{
  "train_examples": 147500,
  "bottleneck": "plain",
  "encoder_dropout": 0.05,
  "encoder_conv_stem": true,
  "encoder_depths": [7, 7],
  "encoder_widths": [96, 192],
  "latent_channels": 16,
  "decoder_activation": "mish",
  "decoder_weight_standardization": false,
  "decoder_attention": false,
  "shampoo_beta": 0.99,
  "adamw_lr_other_params": 0.0016,
  "weight_decay": 0.2,
  "adamw_weight_decay_other_params": 0.01
}
Rows from block 7 of the encoder, named by matrix and row number. Rows with one number belong to one neuron. Each number is 128 + 24 x the weight over its row's rms, rounded and kept within 0 to 255. All counts start at 0. Numbers have three digits each. After the name is the row's rms in percent of the matrix's.
# fc1: MLP up (encoder.blocks.7.mlp.fc1.weight, 384x192), inputs 128-191
# fc2: MLP down (encoder.blocks.7.mlp.fc2.weight, 192x384, transposed), outputs 128-191
fc1.33 092:139104132154128164153102148148117130129137151126142102114097109149095103086128142115128144122087075115124121117130099142146139158134159130159094095122104112113105129125121137098124130130144136
fc2.33 075:160169109111102153119084181144096101127116164122167134160103106132138125062112121118099147130144145110144118128123162117096098133125125127096124129162119118165108161084145108152137146160117119
fc1.34 139:137136135137156142145082137133135132167131157098141129134090122118167114097144160094138084161119157165092124127113167156123123091114101125100133125122097138145128130119171110136155114117065155
fc2.34 119:130158149118132115112123120138151111127147126170095138102133138115114115116083112107099095134123123111080142137121138127105125141127160120056159149154139140150157147143080151149131126135139116
fc1.35 127:103140153088138113127094129129115147114151113118123131129160138138143108174107120115109145094119137106065116114115116125096132104138119116145179142159096094158114123140116133117125172136143125
fc2.35 091:132106114136125095142140103154132134102141118152132170134146134098139103183122125096108137120113128116147131138158149135103102119133136102165113118123111112134093147092156185106134156160113152
fc1.36 129:137091137130135137144092144131139099130128094111124140136135192128130146157109150156168194128098144122075137129177134166155128123103118118139122128119102134104117072105129140145108128102107124
fc2.36 128:169135090150111149094106117149130134131107130125100143112159144097112136145119122150088152139131120119122134115066167101131163133077111124166141123106103104135163154137125093195126111124105100
fc1.37 135:107186091147126114117132106121119156134153165141115139127153114179115133151120157175115147124120117108112136102104149138111137113152126133121161148146111129124100132140091150106084164165148138
fc2.37 096:147123174137120085149145143167093129171162135095185154120153119186161104134119150098134108141138126109121103152119135117129071092119106148158124114122138119161123117172163114132122158165106166
fc1.38 128:117148152121153148143131138124123098084124144205140157124138103106138124125144116140170121075140168119176102112075137113157134137159096131155124138125136143138131200141140121133137107138131100
fc2.38 135:135145108138134124144132123113111147131121150158142101149081120120128094113143131128113110136125117097120119136212178165134177159129120142157149134127113119120140154145104119102134099116101136
fc1.39 108:112128161151145152091138106125105124128137155109131120122125095112133113099179128141138172157131176123087119140147110118138137159155103121157139133141116202116146084139118143095109138148164154
fc2.39 103:143102054135149150122094104115124143155115150141165151117102117127162154097141125134085148151124117142165164125127096137120115092105148081153127130115121143074143122129145103143116152103122141
fc1.40 112:146106146169174150117126134125117103131128103136125087137135149110123129134128133148118160127117135171094148121183137103153123144156144151138128152126090112144138139154119115147140149159164140
fc2.40 108:119107207139136145184126140157132111138131145110111160100123120128165135129088095130144143133153168127157124121065095128116085151115135146151137114101091143150119136131136103139169145174136103
fc1.41 101:140172101143148123166145128088099135132148163121131128122151150095125156112143106132113149102130163116166108139132121131127129097135151110109144111132168145152116133127119099098159078134120120
fc2.41 102:133119145132152126170122116135117117123146096176141122111169096126127114149144115133197157082104141119103126122127108135125136080157093133126122176120123167138105124146138149194108080106112105
fc1.42 112:108107138123118093048125151151153136138144101113125100131146059076130125125133122126077153117114147092130133105145072102119134135149129118139125135102140153126140096107129174102113124124129112
fc2.42 118:114116100123121123119137158131125144111121153153163162124168164118130158105130143119179166167101166121098150135102066136119152134102141100143154138117133114060123136153139140143128139166101167
fc1.43 049:139097156104101136120125126077120161077122173138105126129128129150129108120132148182107143128116141106103124141169072103141123114141113104150107105097136123105081131150146098139153125126129094
fc2.43 088:156119140117104115171173112152160134134165118130158129116114088108136158093129145105168128116130132143127113161109140140175172100138118157140136142096121136124161148093151162114090115107131122
fc1.44 097:093144119164149168106125106152143124124095166153128142101110136172117148104118144133098155117116143117116141149145155136158136132128132132161109136102137124173122151126156075165114140182118108
fc2.44 077:154145111129114128111122142113090113146127097132111129137152142136129121133095100106115130116085136151162106152166119093150129137147175117149072104134100116071134110083089109073175151117119144
fc1.45 139:094145164160175152088167160156126119122128161153123150124112129111120136134162154122087124122125151137204134141138098133143156122126090092130130122129112099117161160142121130125132067159123135
fc2.45 134:106137067150126110116136138126113143079115145154143113118109165149111124137138133142181129136136136118078087139137102146106140147115135125171076143134113121085105126112107123167123036120152087
fc1.46 077:138134147101142155076170146120125117091123121130176118130070132133123156186149142134150123098097154108137090094143137142133116119146135102109113103146126138115123127160101129148122150161158145
fc2.46 088:153115073116101154108093128170130114120145125143110133144136138146150081114097099138176127112108121098171159153137098127145112170099110123145142142139116161110079128147135126191102130116127136
fc1.47 103:145113152135117109102117083117134120131155175128131118106106158125165131148114140135129107117160073140182143118118075137100155155121130126151126067147108107126139139117108120117117080129131115
fc2.47 100:143142081110119126095123143113125128120126126094145144119158164122135145084133173096097096138101095114125144149098115138103127084135155102168089118120142103106105164132138135174122154121104163
fc1.48 045:131104117140093118143193151116141104114132104158123122130154087133103159139131126143139128141095153118152105110133126106167149138108135146141109121127083157135149184071128135100151101086121137
fc2.48 079:106076103123138157147091123126140140132122143125140139122179172090082153109148114116158115110130109170136169137146108151122113132132141131158130138106142104145102144176097091135104128126122087
fc1.49 093:109106090081136099117102155130097090082145134135122077089106117095131145101165113139120111116119142099083109140158139138086123152102095130146114157086164086114104104141158142129123135122134146
fc2.49 094:166130162128155081110115115123086126118133110123146203147157108139125138115100107161128128126153109124144102100168153093118091131133139127141129162116145137125101161134096108082162105144122107
fc1.50 057:150111149108136159161082106150119125106120127145096142110163126119159101110140119147141168143128134132093110119118103144111156124141133114156067107107131179113134128128123160125152140111161099
fc2.50 079:129088093126121109142154091104137118127157146142103174129141172076135109097132111158163136102153133115125164086127160138135202104116118132105102130148175159112101170111101158148148113098159118
fc1.51 105:132132132112140132116161169083130134113121078086126091130100109119136103116143131128124123123119170144106139158168110136162156103099114152133109109123114101175119146141128120127108107143149131
fc2.51 116:157163173131157097095130120176133138127138163103141089125146105143144171128133129133114147116122129127087126131049066122137126108149153098097134151114131119122089142116123115105120126152125110
fc1.52 038:127145143121133130139129170126109142106108155162092136137176162144170108102099119204089158142080118114119100125086098115123087133094117161095114119156124101099115129123163117148111097153093124
fc2.52 080:176158111127107133087122093143155180155144163152114170133093080125104104165129144159147161163148137129135125112091112160159092155156147125142171097138084145131144108125099098143134121120070146
fc1.53 048:112139145136170138109083164115143114115144162156100119117115122143159152143085105096152126175177152110114153151132106143111164135139155133116146134110108155117133149100112141143116115128175120
fc2.53 076:166145154162106100167121139109125142105143120136134127093115121151152074135134112116172154175123123123136064114100132112132107137127123141132126098126169175124129076132118133131163120139104140
fc1.54 103:136137137120147115100137072098155118107128167160103189148132129123135183111142146086129139132139144171117163147119185130069135132126106128126158142139134151076131156116138131109118106128098135
fc2.54 099:112099079117126133076149103134126126117163136166155133111128113127124109107158105139155120120114123114139111125135183113112135162058157107149111104100117140140113122134123152191131093144160138
fc1.55 052:148139154119166134126101124104118135105139086099132141125128158134130120132116114152171108127144149123133173160122105123112126142128131160084091095185145091124164126129182140145133153133077158
fc2.55 079:138070121123115155162125181137134123108121122138154123174092138131137165132134105137147162116118119077130124099119088135086131136126152111089116129112156117145159106136194148133103143094146107
fc1.56 126:131115116125169091134142139100108151114145170134130129137156120108143131119108123129114161115121067163096132131177155136172128122146107118121096098113161161139099097141130145108154212123125136
fc2.56 123:087130120146132125156118174110117172116118097110145113107149126154129152111128102146172160144131114163150132122104139125180139108101114158106120109099116139086148147112132115141135201107122115
fc1.57 151:136110130099128147129124136165103129141087147080109164130143016106124148129173125120080147134096158101162124140101152124145134180101137149040107081100114149135140075126137123111124127120138144
fc2.57 128:127103107114119140128142110160136141136130163145087127152120205145102158136121128139106144109113113129097120104102134123135063134105155135060153119111106128130148104125127143138098135141183125
fc1.58 094:118115091114110101148114181113102128130126149117142150101108113147119093123145137130100096082127121093155123112127109157091114100071130178169137114096180124121128097096141119124145138140140174
fc2.58 085:037095129133092148109121139131139138122104116124172115136105093090116158100115130098128111134143114125149184135139121121107041126155136149125149207148088102137092146143145151134082141143123139
fc1.59 111:123132135129088137097130123165146150124156133140127143136107158111155115144162112153176173085090141128126121080123076126124135133109135132188129138135151174145111099179118145126114112083115124
fc2.59 096:109123115097115122162102116143155102130111149136166152114159126132157166129098143110054178113127161128125117158113132109146133106136146115197109159130135128130120135122136111127093120179102168
fc1.60 121:123131162119143111149126126147168099136149127124117150123119186112121141090110114117155111091084151100133113154154121140132150122115097105142122129094116151075195136130120138145153120113148123
fc2.60 132:120129073114131146141103083124142125131152121065145138120075102142142144156107112112093112126135109143165144147110181098133150126094132103168111120118128126174124130142128106181114103144125135
fc1.61 036:106112132071123164156126129121091103160106138104129088129157153144145133137082160106131156136158078114095146129103104097126108111096112115108130150159129113133102139117138101135161127096133123
fc2.61 077:152111158112117111129139136101096087122110148111111120111104149168123175125160121121130128137135134120126169124120088120138116106158157154142102163127129112155107126089157118119131148112138141
fc1.62 071:146127120149148137147146152120126137131098169131120139122171121114139107120098152117137105173134147135102149146104067169145157121119131083112121147089184151113127122133141162108107150124156161
fc2.62 082:118115104087080151129108164136174107123106135175137100133139154096110140126202097137179147095116143155128135111120137145157169178150114116129097119111176138135110108130132115094184152129155137
fc1.63 112:167114105210143111110128140141096108109138148133129096144102100113158162115161112146120121088170107111095139103154056119072140133086134159112096134139117107123067118166111154116118130109112150
fc2.63 106:131141100154116109128146154124134123134127127121134166096173088152167113138107126155104141143143119125161124145081075145120172110148125117125112142124124137119154155109181121090108131122067154
fc1.64 139:135127159161124107104139137148126106111109081130112120127142129152118119143125156128082145126114124177166133140183135129143130155144122133156144100086137118096184121109146117126121111161136130
fc2.64 136:123144091156106163109157116142137108116142124112151131148123169151139103150151126151131100145128099124133129135118167130116129114110131097082157133118067103135088158114115125152126068124098095
fc1.65 108:115130147148132128067128154130135133117132153105124101123124147100075136118141115063122129115151144120151149115162072117117139165138113097191133141104135091128138105130119116102129111152186112
fc2.65 102:148143135145115119086125135141120120135139084085119150118127121148101125104101128124107133102108159128112134147166092107106156117118144129172143146111122136134099049151123119107106100157118129
fc1.66 100:104112117128179114134125139139119135098156147079103086134111145113143127082111108120139079157165106141170121139105088164129135101140104119180130146115111119129155096097113138117143139129137100
fc2.66 106:130148102120117126131150115104133124081129103152128169100114136157177150137147112120136049127106149142104117125132086136118173119155116101175111106125110127134168131170129174116109143158107134
fc1.67 109:140155120097148098159130156143136120119122116168168135119144118094144104087120125112152085142133103071162118118144106152142151134113097158172120112109120130134097079128120166153123152091131138
fc2.67 115:111126083159144122151150109130076143138103104125106156136130142127125134146094167155091110153136149127139125123115175109136152106164112107124105127147129141127164152116154122092139135103122078
fc1.68 211:150095137123143142118125115143119142132122148115125113132127087112114084141143107145073090153143150141148094161079098159122121113076130138133125116093164129162109155158125136096138146158132112
fc2.68 174:147120140135114155124160130126102138124102149124168135117108129145119126128134100147144129130147131113119147110159076076137134120112135141057141102089114143147087146131162112081115139109087130
fc1.69 076:144134116117153142139125101104167158109109117123103109083086127141150113112134135178101116178102129124115162160149121106145111125144124119111115133104147122138133133111113125112150093083088131
fc2.69 074:123125115122167125171119148156139141118125165140122119143118155100138118111159110161065093134115141117179124123134146122082143132087131104094106161140139127154155143147181116100103159135120110
fc1.70 112:127115120153145147169139167121077090076108114153148089137057072131113113119177152131110110107118128117111109141146152179126109109131163126127131155157145159123091144112092136123130117162057130
fc2.70 121:158149121133081097130153158174122126142113144145103102113123137138108115143159133173171097126144125119131130125157098113119106136138123098120154141078105119127102149165153107115134110086099129
fc1.71 116:105100130079139124159146140105096138113117162139140125108127118116128120132117093118154051111108094135144125143116087155103114154109112123118125090100117105120126098139146144120112174089136121
fc2.71 110:138132128108126115062106108110111165111158126092132130121115138143116168127115133105101019094108083135123090091130137105136154137112138135133110081138131132141110128127098161089113168170088102
fc1.72 117:125117150116129091147129118115111093097111119157121136133156134087163133134134078096137057117139093147086116128116203096084146162118105123123101101103093128124088120129124122096174174120088132
fc2.72 111:118129117140115122104134185145133143117118114140112108120125141132140120134129123100125091142136138119116124127116255147108131113088134170174166128138122126127124143110174123103088171142149163
fc1.73 098:165177136136162117081134115106115116115114156107132123135133104127137107123139155116150163135135104170145137144125142141160133163135167147119089115092139173090108109136138149121100066154106132
fc2.73 095:138122108109149102083131145118134124114123126165184087127155157124132157111146093137162143132114121111128139147092102138163108143135120144124162133108123116093173129096119145164129142105155121
fc1.74 138:144098122134153098151140110107147124103150097124110177110116113120105115133130137128115052136137125139113120112106149138163117096162134141086132157144126149103136130125131146105119110121118150
fc2.74 121:123187163119115124161161141127112114102110123151142087125110100106121118116131139145163031135132144128150129149160126130175122100180111142087145140121145129092128087098129125110100109085139100
fc1.75 049:092131133161107133113108118125134127138113121081115103117115158138164107091124145151104160141142110117159169099168153133134100132148126147057086104132142110143137105125170125105138094086123105
fc2.75 077:056114080115121133115113146120121101120154121142140125133129110149145107078150151112112145160144124203135130148124104126116094139113152207114124109162111101140098144105104127121131114134138139
fc1.76 072:103107123130167107118096145138101147091133124074112090142091149105121116148141059130125141172125091102127121122145144102114131109138177149153117094120135095073130158111135169103151138094124162
fc2.76 086:149117126133132130118110117091130124142107151141139162173164123118131178086147098151164163125118167131115189120120142172074092124125128103137106110131147125135120114150205168100086112141129159
fc1.77 110:160118143125127131126115124108143123103138097143135097090102183142124125126115132087122100115133201082061148164169152131157134117153127110195127094137119146099146139112143141106120109103174136
fc2.77 104:107120139112129127080116111162144106173123102133118131145123087074093143102080133138089110120086102129145141123103141119100138161086130114192113124094121157097079159152114131121100093147132158
fc1.78 108:114078111147102122184105134119117093118132111126149142127102099126159134150145131085129087103143145152103114091097182169138123121138114117114128082090128136117081139145129144167087101126077127
fc2.78 104:156142122142162066103181190132116123135142115158159101127116097142135105123097110161133068099135102119116086148115129111142130162117128134100124144119104146139138124125122133162121109080150110